A small sound classifier, trained from scratch.
Model: 3.35M parameters, mfcc input, norm batchnorm, activation relu.
Training: adamw at rate 0.0025, 8700 steps, batches of 256, held-out accuracy 95%.
Data: trained on simulated sounds of rotating machines with and without faults, 39062 training examples, 57.0 epochs.
Rows from block 6 of a small sound classifier, named by matrix and row number. Each number is 128 + 24 x the weight over its row's rms, rounded and kept within 0 to 255. All counts start at 0. Numbers have three digits each. After the name is the row's rms in percent of the matrix's.
After each channel's rows are labels from the 100 clips, of 14848, where the channel reaches its highest value: "responds to" is what is common among them; "loudest band" is the band of the loudest frequency at the time of the peak. Only what is clearly more common there than usual is listed. The data: simulated sounds of rotating machines with and without faults. In brackets: how many of the 100, against the usual share in percent.
# c30: last pointwise conv (model.blocks.6.c3.0.weight, 320x320x1), inputs 160-239

c30.239 100:141136132133142115123181101128131109158143111143128124132130127076101110147143141139116124124149124130107133149134136111128135141164091117141130158118134080139173106144153146124139110144133128112108120115197156096116163154094144136158138156
responds to: text has "speed" (75 vs 43.3); speed: medium (70 vs 34.2); machine: pump (37 vs 12.4)
loudest band: 500 to 1000 Hz (32 vs 13.1)

c30.179 097:148124131142111140101142094149102097088144158155139154108117128138127094154130154103106137152155125120126094151161145124135118162138089139124156168135153124127133144139147116128109085140099165132097145095124119118106108133077110156107122149
responds to: turbine (97 vs 12.5); speed: fast (93 vs 32.9)
loudest band: 2000 to 4000 Hz (54 vs 11.1); 250 to 500 Hz (28 vs 10.4)

c30.205 098:134141132146155088126156096157114094138146154139129138139125120116125120116111151140099097102084133106146166137152120108135134142191085124116146091091146124141145111141095156127123104137098083141147128117164158083096144134115121100166116131
responds to: text has "speed" (96 vs 43.3); speed: medium (95 vs 34.2); machine: pump (44 vs 12.4)
loudest band: 500 to 1000 Hz (41 vs 13.1)

c30.183 093:159148171134115136150155124166132146107143089136140125147123149145152132160155127157124118089123126094149126135151171109172131148153166100157154088119130170127140117154117136167138109132130138144106150138149165139131101167117129126154175174
responds to: state: faulty (100 vs 54.8); rattle (85 vs 14.1); fan (32 vs 12.7)
loudest band: 1000 to 2000 Hz (53 vs 14.6); 500 to 1000 Hz (43 vs 13.1)

c30.111 103:145073125116152139109113088177134118095163125118117102115145125122114142093164115141101159132095162111149139104120174156164125108158137110144108165107086142133092107127143160073099106141088144151092102090118139128132102152086114118115114198
responds to: rattle (67 vs 14.1)
loudest band: 1000 to 2000 Hz (33 vs 14.6); 500 to 1000 Hz (32 vs 13.1)

c30.211 100:126102170108106161123137118146111120139136106111120074114118096161151123119114124138090112120127146129120152102088129099112079079140130130101104120124123130116141138143155158151159131093121105120135175130127161141111112132144122145115107124
responds to: conveyor (87 vs 12.2); speed: fast (66 vs 32.9)
loudest band: 1000 to 2000 Hz (39 vs 14.6)

c30.145 100:173147137092133159155093081141116082093172144129136133098122137167135123139135144142114069132123156062129127102148142114132129137122124113114158114123154153120126135126130150107122113132160081142125133080124110138092144157125133135105080147
responds to: gearbox (94 vs 12.4); speed: medium (83 vs 34.2)
loudest band: 500 to 1000 Hz (54 vs 13.1)

c30.5 101:170174134147148132126100104161136111068196153122127133141150111140127094142173135110116112098115153107132156120138167121151145156136120161128146156112138185138154069133097162093142099088113127144129101123153087089123152170120130083149138158
responds to: pump (63 vs 12.4); thin (high-pass) (42 vs 12)
loudest band: 500 to 1000 Hz (39 vs 13.1)

c30.78 108:101156120157109126121129101167132127191194137170131151141129131140107131167149137070179129106160131098072145162154153108156103132141073116119146139114126141147153090141099100134138095127104099141126100162136103113134114161187119092126145145
responds to: conveyor (46 vs 12.2)
loudest band: 250 to 500 Hz (30 vs 10.4)

c30.125 091:078153112111127134129115144138114102113115150149110099115125057123125110086097122144180113139148132150126141148119118096135142106141116132157112142130144085121117132145154135151171098111114109143136115145139120104117133102132143138136121118
responds to: state: faulty (100 vs 54.8); rattle (91 vs 14.1)
loudest band: 500 to 1000 Hz (57 vs 13.1); 1000 to 2000 Hz (37 vs 14.6)

c30.244 097:151129156154140131119161138149150129117166162155119126156133121097141138122137155136103125152115116131134134152151145115168145134148100113154147126108173110161171135131144127135158097147121110134131128128130134138126143151105128130113097176
responds to: speed: fast (97 vs 32.9); electric motor (53 vs 12.2)
loudest band: 1000 to 2000 Hz (53 vs 14.6)

c30.216 096:140129138153122124115113098137137156119108175170130149145134146111133147139132161127182114115152128070111105153175130149160110146092082062115176138134153098147132133151120094126152150191133118126118159150120137145157128129132118152102126147
responds to: gearbox (44 vs 12.4); piston engine (41 vs 12.9)
loudest band: 500 to 1000 Hz (31 vs 13.1)

c30.282 102:099063123127112116121137149131103128115141074085105092108121123113125101155135101106156175128127120210111116131088127101112123066120144142123110126133086121126124139118142132088072111146136175122121108113121099153135116118116106106103141120
responds to: speed: slow (93 vs 32.9); gearbox (69 vs 12.4)
loudest band: 500 to 1000 Hz (46 vs 13.1)

c30.206 104:088088119115137175152092119142111083136139126125127101110157112158154121136121092144136065120151166073122139113107121122115089094132131101130107129166106134101137141114116165108092094095131092121150137120116120171078161123125123180119129095
responds to: gearbox (94 vs 12.4)
loudest band: 500 to 1000 Hz (58 vs 13.1)

c30.281 108:104091085131135154131144119061120097119114122161163158118089187104110101181084116145132138173132084154105123173138075098093173111145137144120157118131155086136125138149135132132100124136151151107104119118118145166114150067115133103115156122
responds to: imbalance (82 vs 13.7); speed: slow (71 vs 32.9); machine: turbine (39 vs 12.5)
loudest band: 1000 to 2000 Hz (33 vs 14.6)

c30.116 100:100117126151112154139149165147099115116136130133127137112147116137160103072174139145128131142121137125150172130144159098136113139135133132077133139113170115123108113121123159132144095102118100163107139102102145124119158161131152107136128163
responds to: text has "speed" (84 vs 43.3); speed: medium (81 vs 34.2); machine: gearbox (40 vs 12.4)
loudest band: 500 to 1000 Hz (69 vs 13.1)

c30.91 096:097107146170130100101111162121153140172114132108130131143147158096113128123114090094087189123109154141111061116125134130128129118100093125128123154118090119170074090066160098108086170128140138130117082141086107106130072109156058092073101142
responds to: pump (64 vs 12.4); gearbox (34 vs 12.4)
loudest band: 500 to 1000 Hz (69 vs 13.1)

c30.66 098:153137113131111131089098163140114084118144170143130146125121134110163143153167153132107104123128108087125133166156141134130121142109085134117156139140151131123134145139139120139130100151106088148110136124103092135115130149122137158120111122
responds to: speed: fast (81 vs 32.9); pump (49 vs 12.4)
loudest band: 500 to 1000 Hz (32 vs 13.1); 250 to 500 Hz (29 vs 10.4)

c30.32 099:177133122130126118153108091132100070126151111123141133096158157114124113135112126133085094128138153054160108128139122115130134148136134110135141145092136153119134095116104157078125087127127098112134119089113148136063143122103123076111130167
responds to: state: normal (74 vs 45.2); gearbox (71 vs 12.4)
loudest band: 1000 to 2000 Hz (45 vs 14.6)

c30.210 099:138139120129082148123120159109095087082168107138117140087114115143116114148131123123124096117120128089104124147143107105098129133125128136155131144101132130111146115137111131127149117117143098122145140079104120130084098120102096118113114116
responds to: thin (high-pass) (64 vs 12); turbine (61 vs 12.5)
loudest band: 1000 to 2000 Hz (40 vs 14.6)

c30.283 095:123132125174111101130119114156107114092108147148124140098119105147148115111147149080099199132113111230097181128135155144131150143110137188130154148107132127118097160086160114128137103115090177144176104108083111136121127136101125088140111118
responds to: speed: slow (80 vs 32.9); gearbox (67 vs 12.4)
loudest band: 500 to 1000 Hz (47 vs 13.1)

c30.195 103:101098133132120137142117165123131083118116104117133120133103139124138115099168099127158146112100135145130113129102139094152121093080115091099101118143119109136132136116146086128126090135160139115124121132078153144117111123130139144114145146
responds to: speed: slow (93 vs 32.9); imbalance (34 vs 13.7); machine: gearbox (29 vs 12.4)
loudest band: 500 to 1000 Hz (30 vs 13.1)

c30.193 107:115139078135142102103144091110109111087129110175113161109122121122129144170114155155104130110142143078132089172158112104132115149147106108131130157120142120147141131155133136149139101176126141118087114125109126121109104104104141133120138147
responds to: turbine (100 vs 12.5); speed: medium (99 vs 34.2)
loudest band: 2000 to 4000 Hz (41 vs 11.1)

c30.8 102:131106151185103125132094117093101135120185148101154134109149175142119144127096099148133158126130111184170122127122097136077118120091125133113150098100111136126124101098132100106090101119112163113150103110058152100136100086099128067108135119
responds to: conveyor (81 vs 12.2)
loudest band: 1000 to 2000 Hz (50 vs 14.6)

c30.198 097:134150111110089142112107127147107128110125116165133211138136119124157097151152165122160109135135115074152125174209139107135136181103112111133172109119155101119096141147139096144145129127115112146115125125117114149139132151133145129132123126
responds to: speed: fast (96 vs 32.9); turbine (71 vs 12.5)
loudest band: 250 to 500 Hz (53 vs 10.4); 2000 to 4000 Hz (28 vs 11.1)

c30.274 102:097142129159134133120198134178130128136155146160113132157111096136153129151182155123123119133155120111131183155158186114151092132192136122104127143097152099157207123186128153168149072157121108166103117134220156115115186200124165104157167160
responds to: speed: medium (88 vs 34.2); pump (50 vs 12.4)
loudest band: 500 to 1000 Hz (37 vs 13.1)

c30.304 111:119133129125103090119130080077108125120097076115145125114115117113095125111100120134137131117144084137157093115115104113108117135139125162119113127126103130125110119139101135136145130151108111104142142136109141077138149107140133095125129123
responds to: electric motor (72 vs 12.2)
loudest band: 4000 to 8000 Hz (32 vs 5.5)

c30.150 110:154141140101136157140157082136113128145122106109134160143150188136113095182066148156119143174126135118101119116155103078113196176141149116193148136117107161115120141115128109114122097114146151126114124133134162153124111095127091123123134133
responds to: thin (high-pass) (94 vs 12); conveyor (41 vs 12.2)
loudest band: 1000 to 2000 Hz (73 vs 14.6)

c30.199 100:139134146108101101129144130095107144141145111089149140127130140132109091097138133058110211126151128255136134089109134111115147142132154194103136165134118135149137158079184125136127109142127169113158111121143094125129153126130143113108134139
responds to: speed: slow (88 vs 32.9); gearbox (76 vs 12.4)
loudest band: 500 to 1000 Hz (57 vs 13.1)

c30.108 104:104090122101157131167117120134108118081098083114139141100159151138146145127156110123096132142124168113184122106120129115144136135132107116119096130127096110143150104154127094104104100120162123139083084081129115101111144135074129113114125140
responds to: state: normal (73 vs 45.2); gearbox (68 vs 12.4)
loudest band: 500 to 1000 Hz (55 vs 13.1); 250 to 500 Hz (30 vs 10.4)

c30.268 101:120150097142095154122138184113115062123161139155108146094138114148144136174157135104142125121135132117083117159146115115076101136132115149132141145109155127127143129134158137139135096133132110127088135092130079144082110118124117130128112082
responds to: state: normal (83 vs 45.2); turbine (80 vs 12.5)
loudest band: 2000 to 4000 Hz (39 vs 11.1)

c30.300 102:117115166080120152117120115097116146146112106097133101142111130118141107115115105137132136131148131132168119096087130078113141094124101070161086126142086135125111140143150101152131138141146115105167146124127165185131116109133136139106150114
responds to: state: faulty (100 vs 54.8); rattle (84 vs 14.1)
loudest band: 500 to 1000 Hz (52 vs 13.1); 1000 to 2000 Hz (43 vs 14.6)

c30.102 099:109134095139139079111133148151106097127113158172098153109121089123144151130156174142125145111130128138151147166163135150105120137118088125126171098151178102137144154153167102157161129181114127148087124123112108110122110139135142158085128116
responds to: pump (52 vs 12.4)
loudest band: 250 to 500 Hz (42 vs 10.4)

c30.264 099:159121131127127157157137112126106125114136141145093090090097122141145102146117142163122090109124119071140160121134127110126098118164132131102134114149139136119145152183110155175161108111153100146123147110133162113118155148138162156137126134
responds to: slowing down (81 vs 32.8)
loudest band: 1000 to 2000 Hz (38 vs 14.6)

c30.313 099:111142121164098123128198159134111100149087100159124143152086095105162170171166148114135142162143105111128125155147130084132119123183106123134111110090147118139193120174126110197158097188145125137122115139168139128124174133145169118128167121
responds to: turbine (93 vs 12.5); speed: medium (84 vs 34.2)
loudest band: 2000 to 4000 Hz (50 vs 11.1)

c30.3 103:166152117095124129149078119137097122068173077132138126090123127172136073146168132118124138134120113178109080114126135092137148155089088202125114139084147163114111144083140141115116112104126143137113080082086090127129099133105092079135116149
responds to: gearbox (61 vs 12.4); thin (high-pass) (49 vs 12)
loudest band: 500 to 1000 Hz (48 vs 13.1)

c30.267 104:103107143118115076135100125106113116095096080097151141109148149101147124115135095121085157139164112187200143114095128131115161118103137136131092151127113135118143150134136096130117108117125143113149122100136144098114143131096161111143175116
responds to: speed: slow (90 vs 32.9); gearbox (81 vs 12.4)
loudest band: 250 to 500 Hz (32 vs 10.4)

c30.291 099:141115154158122091129116134156116118094101150119135121111144151149125123132109129122114107177144125087134157123136143089150149134132151133099139120106109125105139104118093151125113127099126119152136111098121151155111163140122125107163168141
responds to: text has "speed" (100 vs 43.3); speed: medium (99 vs 34.2); machine: gearbox (54 vs 12.4)
loudest band: 500 to 1000 Hz (36 vs 13.1)

c30.295 103:139146145104114133113121160102125078102115120124129129115143133142120106083121110089123150121070131120134122095107123110129154128110151119124130115118140148128078102092143091131103072086107124099126104107071103108066120127095155102107142137
responds to: pump (78 vs 12.4); thin (high-pass) (31 vs 12)
loudest band: 500 to 1000 Hz (56 vs 13.1)

c30.161 103:147156104114121115106132121130130109093123133163145169131144137112138123157122167157142096117139106055121131161167130107136131168137113087145156111147154112134129147143130117137157114180124095130116148114106133134126111134140133162119128136
responds to: speeding up (69 vs 34); pump (41 vs 12.4)
loudest band: 500 to 1000 Hz (37 vs 13.1); 250 to 500 Hz (33 vs 10.4)

c30.6 099:154120191079114177123132129135133141123132080105131099111122112143118153104134139081114154143118137141122110086104144130137135127114091162124112158130112151126133120104142121121140137115117127111149130113138118140141125121100102101130131112
responds to: speed: slow (71 vs 32.9); pump (34 vs 12.4)
loudest band: 250 to 500 Hz (35 vs 10.4)

c30.190 106:169155165126088130143155102150114086120144104124157148118144159153114114130121142127108158102149132139110082120150155163144148162141142163134165145099104164132128132119120106144142094136116159111128120097116135114083094146068112092125151172
responds to: rattle (50 vs 14.1); thin (high-pass) (48 vs 12)
loudest band: 1000 to 2000 Hz (43 vs 14.6)

c30.56 097:119099124169101134119132082133136104128149140128100125114112118128105095138165110122114131128115119127123142160118149109127115095126116153141149125119152107129162100125136151122091139112128132126123095103132123127089144151093119099157154157
responds to: speed: medium (98 vs 34.2); pump (57 vs 12.4)
loudest band: 500 to 1000 Hz (66 vs 13.1)

c30.223 100:101113114113091148128128146146135126104118159125117127134109076156179113093134114145160095134143127078149164118117143117150119107123140113110125117116141133116110128154095133170128099101125098156148133120109140141109163157122193126112107118
responds to: speeding up (72 vs 34); rattle (64 vs 14.1)
loudest band: 1000 to 2000 Hz (47 vs 14.6); 500 to 1000 Hz (43 vs 13.1)

c30.276 102:145125116106127131133106104144107156092159104116142141108113130133126094122155139104145188100147135244118145117118155083136126131119151172093136146152159151123135191108176132115130127154119198127130136107119100156134153125094130145125130146
responds to: speed: slow (99 vs 32.9); gearbox (85 vs 12.4)
loudest band: 500 to 1000 Hz (42 vs 13.1)

c30.296 100:108084094128155136160152150110133126156137141124142088152123157127123117116162078157139126106157126131132128131075140124127051088160156130056102146145134079159150141151143138122115121128140140121106111146150162104133150126128130134144176164
responds to: state: normal (80 vs 45.2); text has "speed" (79 vs 43.3); speed: medium (77 vs 34.2)
loudest band: 500 to 1000 Hz (48 vs 13.1)

c30.310 095:122120112177159129122161109138125108150159160140110120138127129117113097136154138162090129096142133140139150163134156111131088108157129118125154145136175107159177099144149163135135138117130127129124119124175155106119155157123131118173169160
responds to: speed: medium (99 vs 34.2); pump (66 vs 12.4)
loudest band: 500 to 1000 Hz (69 vs 13.1)

c30.1 095:115121129161136182134144133153143143106126170155093101108111100157121112145150130113129081135125128074094130160144151133152113107165151144141135123134151128110128105129099181122104153129132073150100132111133120142141135144125109147127118163
responds to: speed: medium (97 vs 34.2); text has "speed" (97 vs 43.3); machine: gearbox (49 vs 12.4)
loudest band: 500 to 1000 Hz (35 vs 13.1)

c30.258 100:117117086109134153157092144082125120105109092118148166112102195131149153190108135167085122141131093105131100128143059163086167159082155115133127122127124144077110147146119126138145134149159142142131179111116174124115115090122149142101146071
responds to: conveyor (89 vs 12.2); speed: slow (86 vs 32.9)
loudest band: 1000 to 2000 Hz (64 vs 14.6)

c30.234 102:124146156094152115169129163119159164132100123141154157132142148110149155127104131152159135116134141137138142125144109168123150134144132148138120127142162113105124144181151120163189151124132130150179186113136171140179124138137135135151135123
responds to: text has "speed" (74 vs 43.3); speed: medium (67 vs 34.2); machine: pump (34 vs 12.4)
loudest band: 500 to 1000 Hz (54 vs 13.1)

c30.17 098:186154116124166114142103119139114118120153114105137142124162134107114099123103136148084121103164164108155129093141124128148146153152128140122154167122123150171144111125104166089140140101147122137142129138142130079138160141137125100110139179
responds to: gearbox (77 vs 12.4); thin (high-pass) (57 vs 12)
loudest band: 500 to 1000 Hz (47 vs 13.1); 1000 to 2000 Hz (39 vs 14.6)

c30.246 103:069115096142136097118166101122151097082116130147112115147089068145115135147133131107081121049137118169112126145135128130140059114178118137112135111105115096118163148204139130190138110144100122128125102114161147130118152130105159089123135150
responds to: turbine (100 vs 12.5); speed: medium (95 vs 34.2)
loudest band: 2000 to 4000 Hz (36 vs 11.1)